{"arch": "transformer", "model": "self-supervised audio encoder (BEST-RQ)", "dataset": "telephone keypad tones over noise or synthetic speech", "codebook_size": 256, "mlp_ratio": 3, "head_dim": 48, "fused_qkv": false, "bias": "none", "drop_path": 0.1, "subsampling": 4, "residual_init": "zero_last", "muon_scale": "match_rms_adamw", "orthogonalizer": "polar_express", "batch_size": 256, "warmup_steps": 1030}
Rows from block 10, named by matrix and row number. Rows with one number belong to one attention dimension. Each number is 128 + 24 x the weight over its row's rms, rounded and kept within 0 to 255. All counts start at 0. Numbers have three digits each. After the name is the row's rms in percent of the matrix's.
# v: attention value (model.blocks.10.attn.v.weight, 192x192), inputs 96-191
# proj: attention output (model.blocks.10.attn.proj.weight, 192x192, transposed), outputs 96-191
v.15 097:119156106109111115114131139140155123156128155146145153118161133148132186102149138116143093163090075138119135069164099110134132094158158100135143120145136114096143164143138101127091152126157137149098108130101145132156150106133125069107101125110124145127126148162126104167143077128142081142
proj.15 093:124139110152140117102125172145053135064105105113141107129093115101152099107095144136130139134144188120118139153123179112126139119105124139139127125128125161145129123122114144115161087099100168107139141111144113096105166143131116140131140150163116097133148153126130152095119154163066113087
v.16 093:157113130140180135161152132148126145094128169141097125109164117105154141147130132128160160094153149138124117133146153139131119152151136106110099142145151128154085161136104090080137158130135155132126148143116150127133100161124115143123156132109078097167142098136147150126108107156140117102
proj.16 094:134120130116093110116099123126059135144130099153161122189096133149151117128122110126125121119111127105123141154117106125136118139108150072121133107135146129115166120132152109161135117119127112125156108114163080096123150112147136083148131094121129096152072133096152110102125128091151172098
v.17 096:178127121131142124135126139100112130138114117138103112153106181102118124138143158112130139111115110101159157150160165123123137081097107111135130205123121115117117123114125137131086105124146168136138131135128154150157124109165096161162093154169139146119129131159128136125113132121128125126
proj.17 097:069149126118112096135112149141151159122106169175108109113112096121107090159138157122104083127160098152098102091127097107093145118084178069139131084128139129132167122111138126105137125125145134139127142149120128122108167140109153102120161112093147139154158078129144160162136131187129144111
v.18 102:159127142138111153180140089104140125187145154113125158140150125165138154136120132083143113135119113102151147127119148070107118124088137178119080120108127126144146159102128095185124183125148146119114081113138147152125177108116090128104093132123110120100131123129097112167158137141145092142
proj.18 102:097102111097118117123128116125117093059129127152113116154134143117130118124112120171118115142119122159127103114143107191123131127144108089094147115145146122093125089155133132116157074129086133101148155142149125149145121148085130121167168129149130109138137130110112138107131131104150154131
v.19 102:109140125144138150105126147155151110104125145115129094107149114128136122144113103124182098135167142156092130148139166122158120090114107110135143131132176092143081137130151120151142144174149172095107157104118127138086141100077132128088166123107164149140092106117103149124102143107142094125
proj.19 099:121156131113134098164131108158088136187141101145092146157151137134062153094148106131102149112155132094146168088138128115107164169093185135118126117124155119142145146134131104104133144075091134125109096156142106132134125159152162113160152115122092147163142121114091118113119127136089138118
v.20 100:157106115097169149119122122169115118129126141112086179130151117110141099139139147121103155130164156134123159124115112141130095116118091102150131152096173091157152127145140142139155110110135122130124148136107145127097127091157135135161121081093112177112106158167119156110153138111126134158
proj.20 102:115163183121089123106117189097132113169134087131140087153124108128151155154149139116126063110137114100102133109111142131130112148158153122130137091169094130153112160132147091091132176093105123140103127129140148135145121147140077145126116176111133112144137132148132149117101095125143116116
v.21 103:121081107123114110175117126138146103123096148144138116136103115111071154139142128127096094162119131127124135139112188160123160150150126113139146139128085083130113134161159134118123110104134137104136132111125122133076144178112138134087077169131121157140139141098103112144105109134116135137
proj.21 103:145097102078116138095128134100122134094173109117164125133159168118136147114132115096145130142127122183130121127063082106158118128101164098118132152119116113099119133109097138139133151139108100132153134132105162078147133120153155130125115112115122131075133106141100136135114118146101112104
v.22 096:123137113122099169131124129125170105155123131131134145103146114102154094142141160104103108147129138091082116145120177148157132108146108167129132154118149138091114159140109139106140115109119130160152174128100098159116119121122094086194130130148107115144125141091123120180114118145150082154
proj.22 088:121109132123150093102167142122112140123130082094121136126098153128140085134118118145133147150156133156152142116132106117118104152145148116151139110137084122147119085078178129114125141131157116083113124162123152133125147153091100130103142151107155152122101148176093152120089136093126138100
v.23 091:120119120127132128113119115116086160075086133130121145154161156145110112124084085123095087131128150128090150149152109120155104139145133132108118133145107135135131122134118115158122120151149107169151146110161091137128110134120119138118107083135124164140120140120171120083126116126113123152
proj.23 093:138116088142102138158137142103115128157139147088126135083108103150188151126162124127151147143128119096145145112099099122155150124141105101171155092149142159137139154117136138116112125180145135092099147094092161118136106132128117094095116131107102123157169108098098150176111117142099104099
v.24 102:097111121134133103167127114161130153120089137148130112154119145150134155125129094156134117123120150142105194118124125125128162106129147141167167138110099178120149108119143168100133084144123152113048126122173131130148120086134122095138121131105160155138154126097168117132127133139106161106
proj.24 099:135167126139134173112116169083133136160147120111140082105139127130119138089141143100139138092105088139171091119127119124077104107098101098148095135128159121116103118176101086125101174152119117194138157147075153156155167134133165151106105152108115154112124159115146174120136140126116110124
v.25 096:093192130096182158119126121129113115153173113112156135104104096109138139162132135103119152121114155183154086129191195158122127119125158095101157120149115170163137110151120136134117149164144117142135121133141103136114118093120125126143110135119123169107096105124114136119108110139121141141
proj.25 097:147116150145100089127157167140075112157099124135143158141140158166114117102167131149130160129132107082098196137086108108119156131156109105162116132108116136111095114127140095097126101095141165119120126168135147093166150133132115104131145099128082110122153148115134129143155128143078128136
v.26 093:097129109115122149121179142149090087131100104119122124148120125118136160122169160168148083119087084111083134107132134090130149119156107100157154103103113115131128126185072119138148128100109160157113098174158113130171116141124119141191133121122164113144128124148142156146144110121165147139
proj.26 092:119135168163088099101105147123103180160145097084133132075120161128105131154083125091115136127143125130139132144119139139134096133128134159129104095111123134119059146083135150136088114127150111145140156167133106116129120098145162140115170122168104123176141136117165134114138166108104146110
v.27 091:119113121125120128178095124187086160148141143098123138121195114138101153142126137125135133125150132169171114160112119108117140121101104122155163106120125080145104123146095129155111138096126142147150133097126133146171147112167091126129102100104101114141182117137102169147155108127166058143
proj.27 091:137142144085117135078107125096151096153107084132181117170111156122149142124141090132146134126142117078081130111114100164121123138134139122115110154154155112090152121090154160103183095148135132148144154135139126139114117082101150132162131127133139103177102118133075109104107150148090157099
v.28 096:100092172112130110138099108131134122140172146108108131111112127123144125095119132123084090120113129144047152125130136117150133135156153116118091162093117116134133132125163136112169127097119113110129105165133148153106122169095163158125123131164126130191093141128131128165142124169103120137
proj.28 096:149101069145120143125155121132138150107118079136130143124133159136141155148130100140144152132120107131173055108144109122150110151140122134117159120155132157113134140163088127103084165089120112124123147098096129107156127109162100101122165124103130131088121127190138165125103151125181107120
v.29 093:093128112159103157121125114101109143109096175125112110163172155084109146086121101147120141166114148115100122136114078132146138133111115137160136099090140106052110120143118112137172099176155144143111171155132108140100101158150102085135104125144135121092149098166138112130135176172144113113
proj.29 096:145127121128166092147142104141138116135131117102169136125158086097118126117130134102130126080082117144154175135103164108120118130140103171108146115140135129167167149116125152126141083129103125148111096103118151140143139074107171181142115165106128130148144141112124112145096115077119119139
v.30 091:115125135182125159093119127164101149142152113120148128098106089117105127142101107135103103109100136115127153153100126070165116077183146126117136151142127157173141116063144134111140171114127177152123125180128126140148118144107124124152143091106085127128167135125137103092102130140106143144
proj.30 093:151120106110111112157128107144121122148166125131145143142133153139132139128114160166114110121141066131129096154114135159151100156089099131125142066099120145137102129159167152141118111102131112113122124147119113095097120135124137121118127110139138130136110107138111132090164127092165139097
v.31 095:118150152120116135119108135187129140145140161102096162086162150165163100107144132152118108107142111090142101182109133144105118114134102081156136099123142139112139149122137162108108114120142125121115103132083101056119101144171133136124144147110165122119145152130161123137090160095140109175
proj.31 094:135153089158079142144135111071129146146108085125147123135080127128099088149106142109141107141126136145116126102104098129152118149160122163112137109136111092090113115090136142104151147153154137120125099117137143154155074135106156112165107111124146135131100115125072120121161110146148151130
v.32 106:106107120102124127157121115163129161070199138135116107116110132101138098145121154111148155118143091110104154175126122143174147150115124111144123160128120133154142112139115149121141106131151096103078168124164101125127128127135135157096089055178141157135118122066158176113129123159127150059
proj.32 105:192139140134129137084136131142172135161092117087196106088120111134117135105126114084168135089117151162162105101148115100109171111149151089093126135134175141145137161149138105124173131124091159157144112124157150180111160110151120079122178109084140118131120114149121137162129121150123092182
v.33 089:153161115143131137152074152159132163144119157111155143115164110145119142152179153124150100153133113160098115127160106116167111144118125171121149135103154072080158144127110160144167128086149151117138172150131152128106095087146080178118095162136139118139127114132106125143128110114099119101
proj.33 091:107108154111144156145096141070097137117133134103112092133123121076133079127111082177128112134128181122142128111104124088124125141120123118116126100135153155181112105195134112108120080140115121118127128121141128149086164166121139121153139095125145148133106094139146128155139149135150128128
v.34 097:163132137121113116103150153132130153168143097127111106122131117135121114105165157120161115132094142140138163152103153105104121123129163118125131163080122156172112105133126170137138091114123116152123144102114098157150104150110128105161117127114097106148143136116088098190135141125143170130
proj.34 095:120130140087147115171127101104142131079126122144130131125078103142169122163137094137082136150153087141141133140162127181138120106101119132138109115143163152101147139117166120129136094091151142146108153141076144176099160131110109134134120121141176137111096135135166154090112140110098090105
v.35 092:122124115173160107133168132119116137124121138143131105122129109123126094109134141147066134109138158131160149075147116131112149095183101123119133153110174121142079157167121100153106121136112123169138128125116126168088122139166151132104119126165125110140147088146118093130118114138144125162
proj.35 091:163102126080099142117118125118135111164154152131128142128127118133121167119168161127171128128127087140133078151091156123136077173133109094139148123126096116117159120106120114086115114120083153123148157149157094103199141124130125163089111073114133095132127154136139110148135152134123140119
v.36 099:129139124166100101119121109139099124158129095113121136145066078147127129100093099132133129133127101121118157084124146116120116121146149142143132118120127134151152154162137145135133117119107119100118115113187143118105153141125137130099150106129130150133060096093107070185121126150105137190
proj.36 098:152105106102091163135152145178124126104133115135169139135149145086153120111142135121117103182132100107153070122115110138142088083158075146114150132128141111173099137103098097135156156121126132154182170125175145107133088119144153149158108134101112151130178156116145156122140138133107153069
v.37 093:140131098118167188128130150122158120115119129108165112125117120113136115177138133130147135127103116187133171100122157143104143145105147174175141127154125137143161121107111085158128105101168167101108158138117145123140132158109170107114137127109110160117118057101143176142097110106089150098
proj.37 095:152114177140111145131131117155099151144121145169126113152117169114101149102135122110088130147135146116108123155130155113117129109094116021144095137111158163096097125186168149136122134130112118130139152118109139087117166109142113123150148106131101136094102125096167133135130135115108142152
v.38 104:128111142140132117118145074116169132108105173122106091140101184163132128122108165150122124121143110128116145115106135110128156136146138095110132143124134128170144116139120108145118121136082147118163150137118108180106143119075123089092132130098137138103090146154133135095181125111176131111
proj.38 103:126132125105117098145107165160098143090166077127154132141085098128110141168094124108147131118121138096151111095157142140128097107118138135144148132097127113096100165137116156110113143159119111144155130111135155083138139142146135146111111131168109145132112102132110135183065090153075091128
v.39 084:120149149119119163121071132114129076133101083104090104112136118099135096123146118149159099147127135147117120098095159106160135128136115136125142108143126159131117181145087105131127098104152113123174106154105111119130108147135167112144136097123139142128137115143124151130123144169130147156
proj.39 080:136130134119059142131148149151094148152130132144137133182110117124147137144104128110123142136121121123122091109103136106118123109129176136119130113149079129135137126061133161111120120094192151164129147123137132160128138095129122135132149125135085150112132113092133105162172121110142190121
v.40 097:128093148128138151207147139142099121139160102147094158166139150115136102165114094154137155102135133130148162104145164098118127081106101171142119135106150109134092077152138181134105130141104110140123126122142126103136158144147141129144108130124119116143143125141100135145107145130083142147
proj.40 099:145181111112166085097151091101122073146142160119135132092170088143133119105145192097091100126121127132122114143103129170110121136140141108135134088110139165115149114074134102109170113108118090152108128152130158173111139136111181105135173128128142133159146105119154120077152086148151118124
v.41 098:108120161142125169139095155098172085145103161133127095149098108166125135125169109120095128123119156097117159123142176196163145140102101144115104162106108144126141142121124159092118149133089115124081097129127121137140115155124132096105138133117126122100141116121110192149114134108093146109
proj.41 093:126124093139147131086184118133124144116160090134138120134122128092082108170107133120108105126148113149121154157091113123098130092141145101131149120136104142167120120132156135127121115153172095156186110160136097121118130145156131130119125128133150124114102179110116116102118150112155147150
v.42 098:136151135100147160156119128110114174101115111101138137135161146139110130133124136104156137121136128130148117151177161102119175145164155116126079137124089138201131108094166096124127122144105151106151124069104167140127142112141116168108109123112125128116137169129120097131108138134140097119
proj.42 099:125154082143120146113142151115131075166151113171156082201062132136140156132198143144147140127108098106131126121121097154130061128108124108105139084149116144162113144162104110134118126123145112117100147147144125143128149112116154088160137123135142112120151108151120119138100085156123138136
v.43 099:133148128177137157135127136153173103112114151155104089137098123153157120123131141110124121144148139124155155107139181096134126152088162133086144092111110127132121162170084162181112120135118220124109083137151087101171114109093136128130135178169131136165127120150122130069119156169119120128
proj.43 100:122109128123110105135138114130123175139116159112136095126174131100080142131127115110107158136110142111075120145127137179096126149096098149124145125097159143120170108087170101067132108142161126116149116139126162120119134137163141140125142106142105104112116164128136131166148144066105135123
v.44 094:162119174156105123149105117129089100110091133112152091135138148140133137157101154140086133139130130093133120135148112088081104130083111120104128109124135146139142105116095117152167119160128118116143097140130151129140118130114118073081104121120111098140162174130106107130124132126105147165
proj.44 096:124144094123146115120099101154142169158147139139094124118132094175156129134115091123136076131080125134162140125147098127118146075119144139135142141105082065109149180146181118072132141111141145084094120125090102114124145128110157162119131149132125176135126104133136164106157141148169151123
v.45 087:117129125154136142164121167183158118116125146118133096141115135149096092152088138172110140117142143122134117122153150115107161114132156162134119115129115128118116136153178121103099151114107134145123152131154117144148136114155080089120071157122120141182128117097121153137097094074103101126
proj.45 084:099119092144142120109095140120086139132155160145143132130147143104168157124151110130167120142115097139131143104133097144116137140087110098134110162133150136138129068096139109150177150097110159094113090097114123103115171153139176160097128123082152149155100154135109120118112145140118137106
v.46 105:115103097151133136095109142129134167121115149124111134120132137143160138137108162148093163101154125126123127117127119143156079079142103101077120144162137142108132139124178119145147084135104101094142116111160143102160145101102087135095110140169084180118124146120120077111119167147103103128
proj.46 104:140153087126135125195114112108155107147121165145127114171148106108075152139144122117145144160134172150150111104144092104109168114122139144132155085169137107160125083153118155122141158111138151136150137092119091174112095155133156108134141127113166095142164156101128145099163138134116154118
v.47 097:140092127110103120126155147143140135139152150135127142109155125146127149080152103125165121118068115148098128108146094170135155141141130162093145181104138102084113118117156121144068140150142111114124105096138129136132138152151125091148161162127156151120099120157164133134124191133118156124
proj.47 092:110133121105120130123141116090150121094073140146114150144087121100133115144128164114107120097136115097122096097164125095153133086142097133150115085126149152144145081135088127121144130116143095144161162126141155162140129160132130081135120133112114145102132191091145105134093091153132109130
v.48 102:121092155131145101165108090122150102107114161078149101103075160143131119104158171104127147133161159114128096150117145132125148085076070110131116145117165150107126182130148097141170102125132133136082158141156119121092147152128119142126121139127138154121108110134137147109150117120107156123
proj.48 104:128141117127113114115147154118082107109155153165131146116160153141160140134097146130119115152116115164127161124106154165125130166154136129127102093153142158143135122137072128119119163149099137091199155129103124151135142069128159087097147141151103107156095088147128141113101177142150113126
v.49 100:132177117124124100142149121141089127166109173147125121133127112163135128139132109129141077123162084119144141081159103132108132109132112136170116083118162095128116129123137124144126102122111118127131141118106120122108113146152098116146135108092103153094126144118125137145137178097143151168
proj.49 101:141133166156147166120113130125126156091100099117137136110115146135126160121140175164135164111098109091141112180090145098126134155189134111123129151099155152107157114125111149113132148137143161083117142143157134109132139106084161159118142143121104123134112117105087154099177084176126115106
v.50 102:145093080157178102129111150127133124150173138142155136101146166102136123185147136122143102137084130131129124155098107158076156195146135119145144127182122144161127122147122114128100175111130114126121130127139165108096106158132121137089113133107111137131178107133116136124122122097096076114
proj.50 096:153148118150103132085076118151152096092121127179119063156105145131152156137133109125112127148147149151128163081169112127148124074122143098131079125115132124137107114094154155142170131132107158098108156134082127145121164156105160113129138125135123142127086136123149110122114140166138136111
v.51 097:115135150151089105121142140104142106098108148112139093099121142137128144145149161124116122163132128185078148130157173178123129124170113151124114092082114139134144152128138103116123098066145160111188118098158133093092088122169120145091158150080158096113118159129108161200128127116155120150
proj.51 094:151144113116139124167118142119114112165102121136142137170112148118138115084097145162126124101076111131121085089114089086120114180109116123113140140158133147096106072125099146182136107149126139151094117138129094152136115079136126150127143161162140133092125144144144143142148128156147118165
v.52 110:148142095095114096122174088120149115076126148135135149124156154092122111100114113130165114124144125112106118132139141134135168100121079119112113125099163093143196122121120114109123145113125107117113142135133152150152138123141122157134115138145155077119129143114121102110152102121092125106
proj.52 110:115122135146145105156110182154124107136142114156108095126150090138166166113101155140119083106119106154156170115125138112118085157126159104138162104134132157153083142128122154130119115117148132144063105084133131124154120107166170121112130125111117127136125116153128152155049127086158123124
v.53 101:124124118090184156153175133118143165154110111094130134121112130104083119141114178148144149138144155093127131129150080080129105105111142110121097173133117145155140141119133091111131113116084156134119155107141106092152109138142114207192093152149104091118134135147123128129141109097147157089
proj.53 100:107126094178108084142119164135122111132123164117140132124166141145152111109162130090096118175155124145158086108128097112133165133133086121121137092105147151120120142090073117134125111124190102153148092150100145146132158111154165108121105082125163122140118137124125171144128142150126168137
v.54 107:108165151128142143102134142105125116149130107103135161120107133112139150124129142177090126153133144119084181158125083126097107101112114122104113100113128135132134109108099149127114125105143131123175128150121165140117120149136127139113197166105148139139185077104165205161097130134127118141
proj.54 104:154112127129111093137146118139136147073110131138101105138156148147139118098113162124131110126138125128126055083147161138126132151144148151133124096144165138145120145104140102126154106139106110158087173136153119101158105134157092141149116119120147145125114172144088078086178147114144133156
v.55 105:160123125105078161163134090113132111143118170104114102108113109142115131103143117132169135144134099125088121094079157153157116133153157099143105100111153122078129157153138135110124122125132118150095107085122147131159136142157143129163120142111139154083110163159085113137089140153146094120
proj.55 106:099169111133102118118092138154168151113143133132078144143130174138117155121104125106091143137088134142116118118150107129101102114151156124111163189162107095114136104146138144177114125128124146090099135137126126104102127093143100173110143107126116076122164103111137160129172117116129147148
v.56 092:154096111118127119110137112105145168155112141130138129161100092139154136118196136084123130159080150135099138119112136100121096142121172102107142127164152186154157155087115104150131118169151093115148139109147164144093126102133110119134112145075127089153117133106120100185142152136108113156
proj.56 093:182125136144143134119117105123161103119078085146151128089124160130126126155089119148109122100119120140140138161114126159113127141118121186125118156100123137097104113108113158116097141122104151144082095140091120125117125105143127118132173106118099148137098164114142134120119121148128141120
v.57 105:094137152126102125117118104130137130167106152137111123160133100151110129131154118111119106157131133113148089122171127112153150154116115138127072097102146123149111124131117139169114125110098082112117127134145167109162124112121146148112152111109133134116162087129183168099169141106075153145
proj.57 102:158113119136131149130117121177175135064104124146104110131140168117168110110101130141161151109103120129110142169085146114126160133113150154120135150085170113139114087121134125102131158134121130141100123099085120108135164143116104145157100117129153117135132112139119136146128099121174111116
v.58 100:127119128098158099141144154137122151101164150085156126111139125173132125125138158129141089098137138132109157133112124132121132121129107080115133129169151120125142101105140104109112153088153139122106087117096115107131126097140141109128146126169125087141103158163124089143118097129075111113
proj.58 098:150118107131143149147123131143154081148141104132113102131124144143100128130123064111081164117133136133183094144149106127107168120144128136134143127085081115120137151141111122135132113133140120145131151132126156160125123163139144123155097138131182169152138112088143128144139125119183131090
v.59 105:139110149155088126162135099100108109158109133146101154133048130162125130158179110107140146088143077097167144133103118123135129167124167092113122152147130129121134151097113110083114151119150143126123096124105124133136144125099158124115147135141112123063154145089091149134133140150116111128
proj.59 100:141139143130110136083091175120160133113142097135109128101154124121142154117089095122132155196123135123116103116134148158126126100130133142126125173139136121143119083138096171119126120150127119128142192115133144106126109151147114143167148120102075088155128142170151161137116094124142156125
v.60 098:127143154145113123102152077134162135151156174115169140131106108160110129117113165125132156161116121113085116080127088141127144125116132139117131166176082155110115148134091136108119130131183082158083142087107140108082107143078130104105125132133117104097160152126147138125098117134129126145
proj.60 100:155125150135107110147097159108148091133099101156122135135153151137145121113107131103150190130116130091137140137139139119105140139133173133142181101133152094156132109108146084110110121157081131051131155138134126112182133121138074155161171136155114107135070117144126125162097137163136125130
v.61 101:155122123126157137102134127130131197100109118112097124130135097107119138141139103107123121124120117123166155114156089113138123100143117178126095130101099109124143132121154095150145117138138126089129133104127107118114146136116122148080119099131156111169108117138106149110096160193126111104
proj.61 100:100136110082163139110103144099090117154113125084137151161124165141158084131105118136143149144177136101140120137136072129107101163089128121219110094133121141139122147146106129128125125123122127150133113104163127120119139124141124087154130145129116131134160125117147147118153096124154125130
v.62 101:139133127111137103124111145144143159113123119122136143110108139102143138124144178124098104140129143129175102123163137189137094134119142123128099117156136134131142171112179160190131123121138091100119155080109139116134104143136103176123165138094129093085086136149072125110083130118161111092
proj.62 106:128176108082128103151130163147143128119153089101095066160145153174117135108098073144140132108149123131114151132121124121158093142121145130153119131115105160119105052125125133096104154147111146120133128155148114111081156103123119125146141092105129117149127107126168155142184171130111105135
v.63 099:128106130139141150095136127131140121101105146166147155112144156113113150119157148142171113107122157145190142144138149145101112119097173140174117136159137131109080142124081112141118117135108143141120136131147135143140162121113127093181116148113117121149106130156077105109079130129091113117
proj.63 097:119148147105115129147120118132120165120132125146133097159074119114129084142060085090079155156138129081143100131168115134136155127162111127106105163123079108119148152142167167079110160082125103150135117108089134087139097133100134168111162124116149126138133117155138141135159161131131157137
v.64 102:136158128120103107158150163126140125135157170095135148152145155152124148136101141142143122117144112118168110092127145148121099170121148171145126143144081141105105106128125100139126126175120116128095172133133130093125139115065167154103114150128173184109128130104105159147113131143137131157
proj.64 101:142152129149152136097117128119131104131102112146122107135126102101153104093131078112149135150129120114134135124136168106131148123152134114179127118146129095126168137116144138103114142136094144103138141100145093151126115123130077156102110136093069109087130126129145128150154116143117108122
v.65 104:123133110153104082140077103125128135082115166102150105129160116104148125197128145133159128148167095134112122152130125155101132122120166162147131131154135110106097133105126112177129136149117164160123116102183119097109127156157129135110128091121173135137152137132106111156113119132108113150
proj.65 102:135149154110188140164128144162119110124144130125083171100102191126100137126091117132104096117092182126156172121146119114143098133164148123142133120098100111137101124144096141145127138105149132134152103148149097137119117105134137113136094150129116115121109122083126116117158113135173114153
v.66 100:122119133120138134114119096160154154138166115141145151152143195149119098131123126139113124093168130132097117101136126084145089153125111135134129140110128111124168179140135111095126194129097119170138129120121157125085160136169095162145147107128080109129121130110136145118152168145102164118
proj.66 103:114137140147113135137126117124132126107119141131117133114161064153143155099122137091132139109131147160145103162146108139124157164117113127117117143093128107164101114079098144126170057154143139094121075115104116130161134124109139150139109117144160187160152124149120097144079106103102123121
v.67 102:109132112107141116146095142098121106153140126106155152130103111138127125131123122114126157119132124163123132143132135169133148122109149132179109119153074122157172147134148157118155083139112157138153143131121102106119148151157119165117159086104134118163100082114156120154149097135106124068
proj.67 101:133148136132127155121151109194151126121120150117096107136155113112143121097138147139130108169136123100130134087145109129117107133079110112121124133108163111117094150103151117119098161142159131117158122156110137155146088102114138120151132146179086141110169139147130176103145094129127144148
v.68 098:156137117157161125155130146121112087137112130143102101150142138102161149147131106181128111127108075111126086139137154111124140119143137117094135127165142114134104142114096196148132088133136155129111124151135153120100122153109133158143108116105116129121131141137091176136129130110131156133
proj.68 092:127133140139137142111153138097134162122116155124124145110130110105094137104139141117115143116151156120114138082118124149096134101125138173121119108099117175180113107127140120121161145120154123148153117134140100137134090080138130136152084073145121146106096137103136109151163091167108093097
v.69 093:112164154087124174138129144127092190075158145129145154080146150091097140122161084124104155121124103118125101149158085098146118126150134160131153140133093172113173088122146099149125141155131138090099149138132116123141139130112126122115168144118144167151111113119083129095142107164125116108
proj.69 087:141105119093128138106137078100144136152133099094090096164128127132141100149128155123163103119127107129125158138168149148170091131115175095157085124124111123146093171101092133100123114126099140133134124136094170132119123123150140116122105150129144111151132119134110107124125117074155095107
v.70 101:142117155125111107203126108119102128107173158117131117095126133115155136092101096102155125155133102123124104135122076111118119091138123127153154104099136152141131110113127148143102136116157129174113117129111104179155098100139138129099135146115146170124119092131144101115157079110146113097
proj.70 103:149089118106164142035143090113149129136099128147081165145175139140126146129154160110134164110133172106135155114149153134083171130123135170112109128161120158131161150113109093114172130156130113090129133141143114082142098155100135142152130124127117130113128146122105150125134142110169133162
v.71 109:102141113162127095136112143138096156090142106155092065107154118158104131167111135140121140112172135104152141105145144095081140114095175107104173110094101142142110107103151146119122100137107124119156158120134152169164150145137075149158108154107135133141084117140126109149101149155084105092
proj.71 116:164121153105130153156138174140148117151129141104142167108146136119101133097153101138112105122080116102117128176144138128168135153169092108169108130111141076109092151129065132104101157104120132152154093121163144136150098110106175121142071103136120149131144110105151118130127105119153140147
v.72 101:139137095137093096123102075162117122139160129147161149138128116148126115096114113112170145077169092159145111129106102088146163101127111161125146109160132162141148166140141107141118121127108139107123112142122187113131129094147145158172072154083143125123134105118158114114170120139101136145
proj.72 095:134099104107119177120131137130160129104133118129122144095140106119147122137119145152131086161114164142119170146126125134126113145175140098114139173116144120133091123104088105107135102141147172105121161115113138138112159136104131115125167102143142131179129144159101158125091112130102118126
v.73 098:167088102120158136131176139113125093111115128115117118132071106121162154157115160073144140113130166120131150133110113090157105124132138088103162113211172143132116135141118093072126118139146120118099118137128103152143157109103178102156113124131109136119105131134119133074185109169118130108
proj.73 101:102135131152132102102128121115149148181114076144146162126119153170116100087106149127099166147139138143130079125122166164107122122150106146110114127097090134113116131093126150119112163137132123090133105091130127151124107153152102111131139135115152137168120140139150068122101154146125129104
v.74 109:142092136136116152126133134105170093122172113131096122143095092128088138119146116140145116142129074122080140093159119146121125132108067134150110127118090133150089144130123121114171154138122122099149153113133122119142124094136214108129140099159142102073145101133106122164123119143091107126
proj.74 111:121155135119155139170126171113107181113113099139121149125133129151138117135130141132110158161122090164102125176082142156125178093123198113104158157152137107123118138182110144134121092137126158129089105180118072130168160132105110109138102188102127131141140147117148130171121091098109124120
v.75 094:154133171120106153126130150162092119121153141142146098138121203097141138144155071109146116115113139094155131141141148156134111122146126152138077152124127138095125089161122115129106113130118155116174109100136122163098153105120147091096106188107160123139135101136144071109129139124084151155
proj.75 094:130124146126136101122085090100134156137143116108107165142092062149114131148107154160120107137104090165122115110159142165115130147117111095148171124149129179125134150134154150130123143109122108143162122091099150073141123136077120128133158120120115108108135137091081182130116123090133130102
v.76 100:133111124122107093112140136147128110152158162144095133166123130140112147099139113121173085117146138100137132112128122134116100178147110135063168129106095128137151148134137174153121138140129158126115094128148077110117153134096129122111125096124163141143122107148127176138103117165147110132
proj.76 104:103161148131164126138118114066158102085109118090140155099106156128158166167110175130094124105147129161140123143144143099119116122101158142148128142126165106103165154092110118089102160128120129114121150108135134161137152082133112108134111158119092113166155159115132121106136143096101085120
v.77 098:153166146129131121126074132144058129152130128133090123127110116163147113088174132122130105093100146164139108118158126116126109120123123131078147173130135150163130117098112183155133131146134187134117097111106147130148109102137127138115115118136114155095150149140125140117152114145145159115
proj.77 098:143120087118122166122161127103124123124153110114179141099139142120099120149130091120145122125148101139090146132104131133084143096136109183165124109056107171127133141141121107109123122110102090151145164153116125142120147186118145123112144115125180101144087131093151099144146141087094126144
v.78 106:143099110119159144140143168154117120172129101118129176125120135179156083163139139151112088125135086129099139131120126161152113065135132128128112134136093127142078078113146104104111161063133131142151103103123065115108147136137193150129140115123142118154102128131129134138127144130129127172
proj.78 106:115154178111081095128128136131150161112165107116131111137120161144079134103152120130111143121148124122098131110138094133139134142132109133102144135142127146126145123147127115151127105139128111123124112178179145147145114160135071101139124110147112193120095119137102093155141110148100166140
v.79 103:139127142116069106139150152116183133106080099124128138147162105131116145112137126147064133100132101107165174117169109160120085071126106117149145127096102186124169123123113154084101146112094115108113141144157147119109113134097144129115095142107117145153109168151114091106139107170141120132
proj.79 107:122139136102171157136092086129069156147143105171145138116126116115137108135154154104131131133106151129119086140139129113167147152111160105084100097164152087130099142111120116090110121126175131116113098107123137125121144124123104150174147109183126110137149126129146150131158134084134106141
v.80 100:164132143153114147144129070164123144110125130132155083107087109129140159132107088139129129147144145107105128114124165082114100176124109167151140107177166145123129141071102130141114131122088107123164120161181120114132128126134156133113123165155145124143092123115153142131107151149134143098
proj.80 100:123121104140156095090154129120130109084111160127120156114163163121137121145127146149103101140111098107145114101153112165145122092153128179111087180093109122087141180191115104134156142134126115077087151145119134141096153135088127125128141131083113137104164109121145114128132123141099112141
v.81 093:102131115135136139171112139099164139099119134131169139135144134099098127167089135116112129079136100132154109131147123132139128122110139158111149144092138166161119173119126130116128154126142179081112103140095128157139110127086091112154138102132133161126122093125137122145121152124142147174
proj.81 095:178131121151095103117167091096083132139105124149116112107075116106128136148136110170131138153092150138117155163077136160162134121121106132142099126164177133080143105143105128135145118136169127126109158150109164144149157146152158110128080126147133127112126146155064182117163130134132132100
v.82 107:111159146108135151095096116131099167071111108109126121106146141163119137137186117143157101109113138113115115160160128127100123127120136137118125123138156102167086135137130100094100117113149135089087109170121163132137139167147112136120165142116124124120145136137145115127113155180131126129
proj.82 107:108122128136088125169130128132136136143138136121103111143155138118105122091109106128110097141096113151134113127110104118134146106176136150167144135143080145119160111119121135143153145133103114186175137112125156123141115133142141131147130118156167137182150144113117127131122108133107137145